From a checkpoint of a small contrastive image-text model.
Model: 9.65M parameters, encoder arch convmixer, encoder norm batchnorm, encoder widths [256], text encoder norm layernorm.
Data: trained on procedural textures in two colours, tilted and lit, 195000 training examples, 15.8 epochs.
Rows from block 2 of the text encoder of a small contrastive image-text model, named by matrix and row number. Rows with one number belong to one neuron. Each number is 128 + 24 x the weight over its row's rms, rounded and kept within 0 to 255. All counts start at 0. Numbers have three digits each.
Before each neuron's rows are labels from the 100 texts, of 14848, where the neuron reaches its highest value: "tokens" is the input token at the peak. Only what is clearly more common there than usual is listed. The data: procedural textures in two colours, tilted and lit.
# fc1: MLP up (text_encoder.blocks.2.mlp.fc1.weight, 1152x384), inputs 275-329
# fc2: MLP down (text_encoder.blocks.2.mlp.fc2.weight, 384x1152, transposed), outputs 275-329

tokens: "in"; "texture"; "bubbly"
fc1.368:116133162081127175127104143145157096134096139103074070157116149122081109145144141142106153138133133118135163141133154122128109151103142127119085141126114140120059108
fc2.368:146109141125126179124119169122121092126118158111090133117114175158123162123152123121094117098151093111125136113139156115135108147130115101132095131125116165102111130

tokens: "bubbly"
fc1.429:115148157081132194118138138128167095134080133113080058156123158105082108145156136161096193143138139084127137132126167135120115146118136124104105135133112127107054100
fc2.429:133111123113126169129118175133133098114119160116071119126119175163119139114129126127093145092154111134135143123131154115132102151124130116130101136123115165097094144

tokens: "texture"; "brick"
fc1.324:130145113098112148141166166140127098140142104174145138140130144095128132110096116119153118109135114090126134128128095095138115147092143107181138150160132155150157104
fc2.324:159135135151141164122109130147090122184085116147089121126103125116109087127182117147133109157119110134128148126160117114102126135093120130092100098143140113129129115

tokens: "in"
fc1.222:110131131125128122181096140140097136111124130107137150137129088120116152129142140118090126125109127169117098106144096136152162137130081110118168114149089122088111136
fc2.222:111128150117147144127151165117072154138130165103071150124155112140120133116159134125162117172112092128074130112118128116140138135136103130113157117163083122136098127

tokens: "<end>"
fc1.639:151158116123134168116154121104092138110142122105147085168137120148111131148177139112140133152124133110103169088118138112122112131120168134129138167116125103123110108
fc2.639:122134147149157095147162106167113079106125139096149096125151126141139111133119121125181131148087150163107157104089129117131116132100129133072145117124165150129140117

tokens: "striped"
fc1.462:118144115157125169126141141109156142123124124124176100135087129116105155111120134138118095114103157104105155156127151160165137104111167147157119142158144081136146133
fc2.462:129139138116119129143117140173107121103161129123179082152127112142161096132138128139180081167077133196123120147116106101138130123106125161095115111126162128143140137

tokens: "<end>"; "marbled"
fc1.355:113142135139112130112160152102123139078119117104119122162096146072075135130139106131129135143138127137137109109099145100118104114088193143143110128135132095142166113
fc2.355:080119123107129131131189121117124083123163099122054126079132131161136147118112088129143136150147146130104125142141117138104113116133158083113124117164130126125122169

tokens: "furry"
fc1.322:135112144112136175131139125159137126162059076120082114057104148084085192112149124148149111116086138130121120140149101091149106165134156116143106096146154145071102139
fc2.322:119124152099124151139124162132120129143096136112148095088113134147103117151147134112123107096106124113097113171148143127157090110104125144151140132135144118096090064

tokens: "<end>"
fc1.226:113112091126104159135168179112113142140109156115083077159125144131138117108119166084142108145093126172136167118134092107128136127142107103135118132162161129103120156
fc2.226:106094122136128161111129141109135119112086121152102124153131134123187164127110167145138181150129119145128153088165139083182131130131113118145148138115102153091130149

tokens: "rings"
fc1.712:095117139134147134115171104103085143122085131134089151113086160153105179143146079145119116129161113121113136144114143129139158178161107143144109125137104139161156149
fc2.712:089135132177094146130131144146121132110075135165115130161111117124106123100154147139096085114142136120150163111143129110153166130141134154105110109144102113144127115

tokens: "texture"
fc1.213:127120135141144156115121153113148178134155141136140112095090129088124132184158102132134158095113137108145139157144113118135137132116117146115061088116146131137121136
fc2.213:068087075145158172112163115155161119137113112146140128136155123151137114117135095126109134137165110111125141082157128131141141151113143121130130144151093120098135130

tokens: "furry"
fc1.571:118121176110130158112089112139136120130113112101067109143111163086100110133172155128133163156127118121134132128138138109139119147120162107154129113117124127121074109
fc2.571:166135162115145177117117177134145095137080125125069101119114154151123151138151138130108151101151140123126147134160134086144115144119128109142107137113086136091070103

tokens: "furry"
fc1.31:136134149113113146121114159108125110147086147086075110151111174115091124074114097144115121167119153150125129135144179113128121167079169128152097095134142138128122122
fc2.31:127127175085117170141112129122111110136114144141097111148082133151145124120142133127087091138120106131137168114144154105122081142076127127137099122135149154128110122

tokens: "furry"
fc1.507:130139133111151157144115132148117093155061119105105147064126157100096182147132139150124133095102112172145127141138126122159128165105154111134118081102110114098084125
fc2.507:124098153113133162137097138136116122152089136117147100097104151106084125147170145127121112076101120141102122176141137149172086156078129153125139140109174134097092078

tokens: "striped"; "texture"
fc1.26:146139113132118140131106141115096148104133099145119098158097111150116146092129153120144116169107105121102125108114159116171133145081159151114113144110122131134191119
fc2.26:107126132111078140148103086156113140119163125131150080087139109143129160160115126124141070079129167148145090156143115131093096123099099152118119134110150111086124138

tokens: "black"; "<end>"
fc1.60:112188150162135114125131079117157133131076119132112114084114116168143168147095132118106101108112112064071163083129146103124143149150132095127159102149131133101132092
fc2.60:100064120134164140127163140128147106117136113131168127115138118145125117091129139126125147095106120119157126159099146124160136162114123126089103131083076105152170121

tokens: "furry"
fc1.756:120129176121134176106105120135151107129110095083059118150111148105102113135155143131144152137126120109140140126142139110151112140119174122160116115126123123109072103
fc2.756:167150161116153183110124172124144091140076135115074115129115153155108139154168133123105162110139118115125129143156126088157106150114135119130109137093087127105079093

tokens: "brick"; "texture"
fc1.703:125136098133130125078162154134118111107146106150154134155136146115107122125115114114134104074162105100153139115091124084152128144074133096155154133156167138167152112
fc2.703:157151107155144206125134115157083111149109118150086137123110084078128074110149136129136147111116101138112115099149122104108127140124126159129125127157160114128122124

tokens: "bubbly"; "texture"
fc1.261:112114151106159129123117100147110120181108142138117089127084129136095159117105119126123151107131169138124152133136140102135113170188112166119118120100109120096120114
fc2.261:118119148123106134149118111138151097142154099084117075119115162126094113108150153143142105121123132101137119114119145158142094130136139135147108162141149155158102112

tokens: "texture"
fc1.513:093112117137159118113157148088126122108142146091132129113127099117119100102123158089108112142138138124111150092085175148131139105187128158134149136135134138102169118
fc2.513:144134098105151087144152129090164123107148125129137104150136082149124147125090122138100148166130121119094116128111147157168140135128100100093133154092107125136146132

tokens: "<end>"
fc1.498:142124125132124114110107138145119142145190137118108127112155118120160101124122140132143132157133130115105106159160145144121095117156115128160106157139122110101117126
fc2.498:105140160117129129131094109130136154149121146104100110117119146099126155091130122116133113139091117133102117102133137127163117153122101166116120104139125117137173099

tokens: "in"; "bubbly"
fc1.745:121100113138118184160130106117144121112140138157109102172117146103106097154118109134099153092142125084109136119110193120121111165128112167091117177136087122121129096
fc2.745:121106102115119147143117107125106082111113133124131085157127139135084111148121101192083160126131156116146140129096186140125133159114097159110121167155121135136119096

tokens: "rings"
fc1.510:108119154160120089103142098096114135159112124104079144142150184162117100172185112128096103147098149158109139118105095141109158125129129167121135143134146161166153128
fc2.510:142088109095154127191111132074117128115117127136117168138157174189123134123105089134091118132143113147140103150115080109146187085110102156090128132070099138143112149

tokens: "striped"
fc1.274:074101123107149162109078130109079135123132121095132119139057102143103113160181105122128117149114111151052114161141131110143141153119138147189115122114144103135110127
fc2.274:107111158145068152154080092146096148112164078101131094088090122130132122137129130133148077109106167141091088167141097150163153121110132115145145115133141107092114117

tokens: "furry"
fc1.84:144126189097140179143111134140132090144093118114113114146114140102094116111183152153110179125096141164122134155152144102163123141117157115176123098144119107104080106
fc2.84:115134192112151165114107127081127098142066112107086115115103142134080132112194138150104170106120114094136133174120158155144084153110129137123112120116163107106103088

tokens: "in"; "orange"
fc1.450:129151105134136129158132113149093108132158131156127126098128117066163161156128134119157088119095163127145096104107140159084161128145132115114107149112141139112169092
fc2.450:109128113121130110127130101129064172140088087135104088108127114111098207114110109139112083127128139141130120134100146113079160170160129138095115115136127094121146178

tokens: "<end>"
fc1.436:143098146117152123140097187088148089111128110161167131134142149151141071130176096111178118114126126143084161115108152147157153108115155130086107130101141115134134131
fc2.436:133094128133172069148114159156151046122086126130170126117115126170123124144146094157155115121097091148097161129072103119165148087103136113120096085093097137143140127

tokens: "brick"; "texture"
fc1.370:097110165147113110123131131164139116200136125132141118099168164147126081166158150100119123095094143104139143114112145145091176137142127118142175146146147116163125126
fc2.370:135089128115185129083113144098107157080099171091135100118154108124077135127114123132105109121176130133143114151156128179152168107080121135109115135157128135112156176

tokens: "texture"; "labyrinth"
fc1.586:133089094138132128060137128167130143119108121126158102139130142107111138137141103140095113092121101108095104111105145102163096136130113135146156106114121123159113136
fc2.586:146158164089157147121127127143128169132121111115166115126099109133105119128136108198096113151114151154145094126165086133152156142116139142144099128111115074160127156

tokens: "<end>"
fc1.148:162113124121131150131158125137121101122184149143117137126106184176128144117148135108110135148114122171130150098115139169118091126109147131140100109125139122139157125
fc2.148:139135134161088155131122168171082122132147147148142073113104099140152125148085156121102103167126118138138153070121076115117140147155142141142115116133123164145144118

tokens: "rings"; "teal"; "spiral"
fc1.143:136105083126119138136132127126126118133117174153121101119117147165127115138144097129087087106153113143112129117156131122151122171124085118156109134105098134120168114
fc2.143:139128123136116133131088136149094116139153116132113157160174152134103149123137123122145111127185089099148118134150155102153085112154117122128104130167160111150129150

tokens: "in"
fc1.64:127123106143144139110147121169151149161148113137142130147158143120196142130129145122151099117115085113084135152110161116098131146094109117116113129135134106148146114
fc2.64:111112076116182114129108161150110144143102112112116125140172143115146193102127094123123161147125097151089145146102161121125105126153135109086143110134149101133113130

tokens: "<end>"
fc1.11:105122133156118128120110127096102109147128133134121128111151110148095124122156092126139087117116119135150146103091174083132127118096170092144142150111141102083153099
fc2.11:104119084112146116138103119120130123120114124101161119117127156127136115099086138103141114143162157166164107146098127129131120116136082159102123112106106143126145162

tokens: "texture"
fc1.321:095109151137159121167188185070158136117139160103114130087124141147150090086119151130137136137104126132115132102124157117129124124169129164133102126144126112118149133
fc2.321:118127130131110102119111072166136117127130095117160091124128136096101113156152134099160104121111145108140115137086161140123125131134144159138157117118183093095100128

tokens: "texture"
fc1.158:122139151136137089132140151089149137111138158134145130143101142148150113093115118128123105140126130115108153108118129164112081090150140118114127155143142168133167116
fc2.158:160118131132107113159138129078138134156156154137140166113101145140062125110118123118142122178126113123107147112073144156120088122152121118143117166142151128132105139

tokens: "in"
fc1.663:110131128103154132133142101132112161125124138148140145063179128098139156117137149117166125086129141097108124094115164157079111161123120117120098147089155094165135153
fc2.663:106130072127148147120090151132098142149127057145096146137203147123143144138149116117142155110071142113173092154120160156120136127174158097103127106108126159135131153

tokens: "in"; "bubbly"
fc1.141:155136118137143159135115182106130115093111106116120109129128114114101124139136131115114141103160125080143159174090129143145139157151125154114082141164126127168176152
fc2.141:104097142135120117143119129131163086137101115144128132156140142134072129109136149138104190089125132138152150118102180143168164127117128142126101181102085113099155125

tokens: "rings"; "texture"
fc1.581:122130137136183126126144104097093153154114127127091117113134176166159125148157141126136109137138115141130118108104106150120158107138141136117117083131128179161141121
fc2.581:126115100103055092152146147077114119106157149101177112122121141143119126141128130121110119133130205130111118163125095095139194120132106150156120150086126126110108148

tokens: "furry"
fc1.757:160136167081134170150102130132114093154069129102104107142102154125095126106176148143117185142120139132135122154133147117175105159084163117148135134124140103099085110
fc2.757:106137188119166152146114123117118117154089092111084142113077151135103126127161106157104124102087124120098108159138163141123089153087129149116100146117175117110110074

tokens: "rings"; "texture"
fc1.447:087144115162123103137102145127113143144110140114083122179124161081106146160128096122140097095147094123115134121092108133149098181136166120090157187132119128138136128
fc2.447:095119146160129123149167125106158119137103066155159133097164151164116110148129097114112147097137106157132149158098121130113178144096115107144140135107091139151149114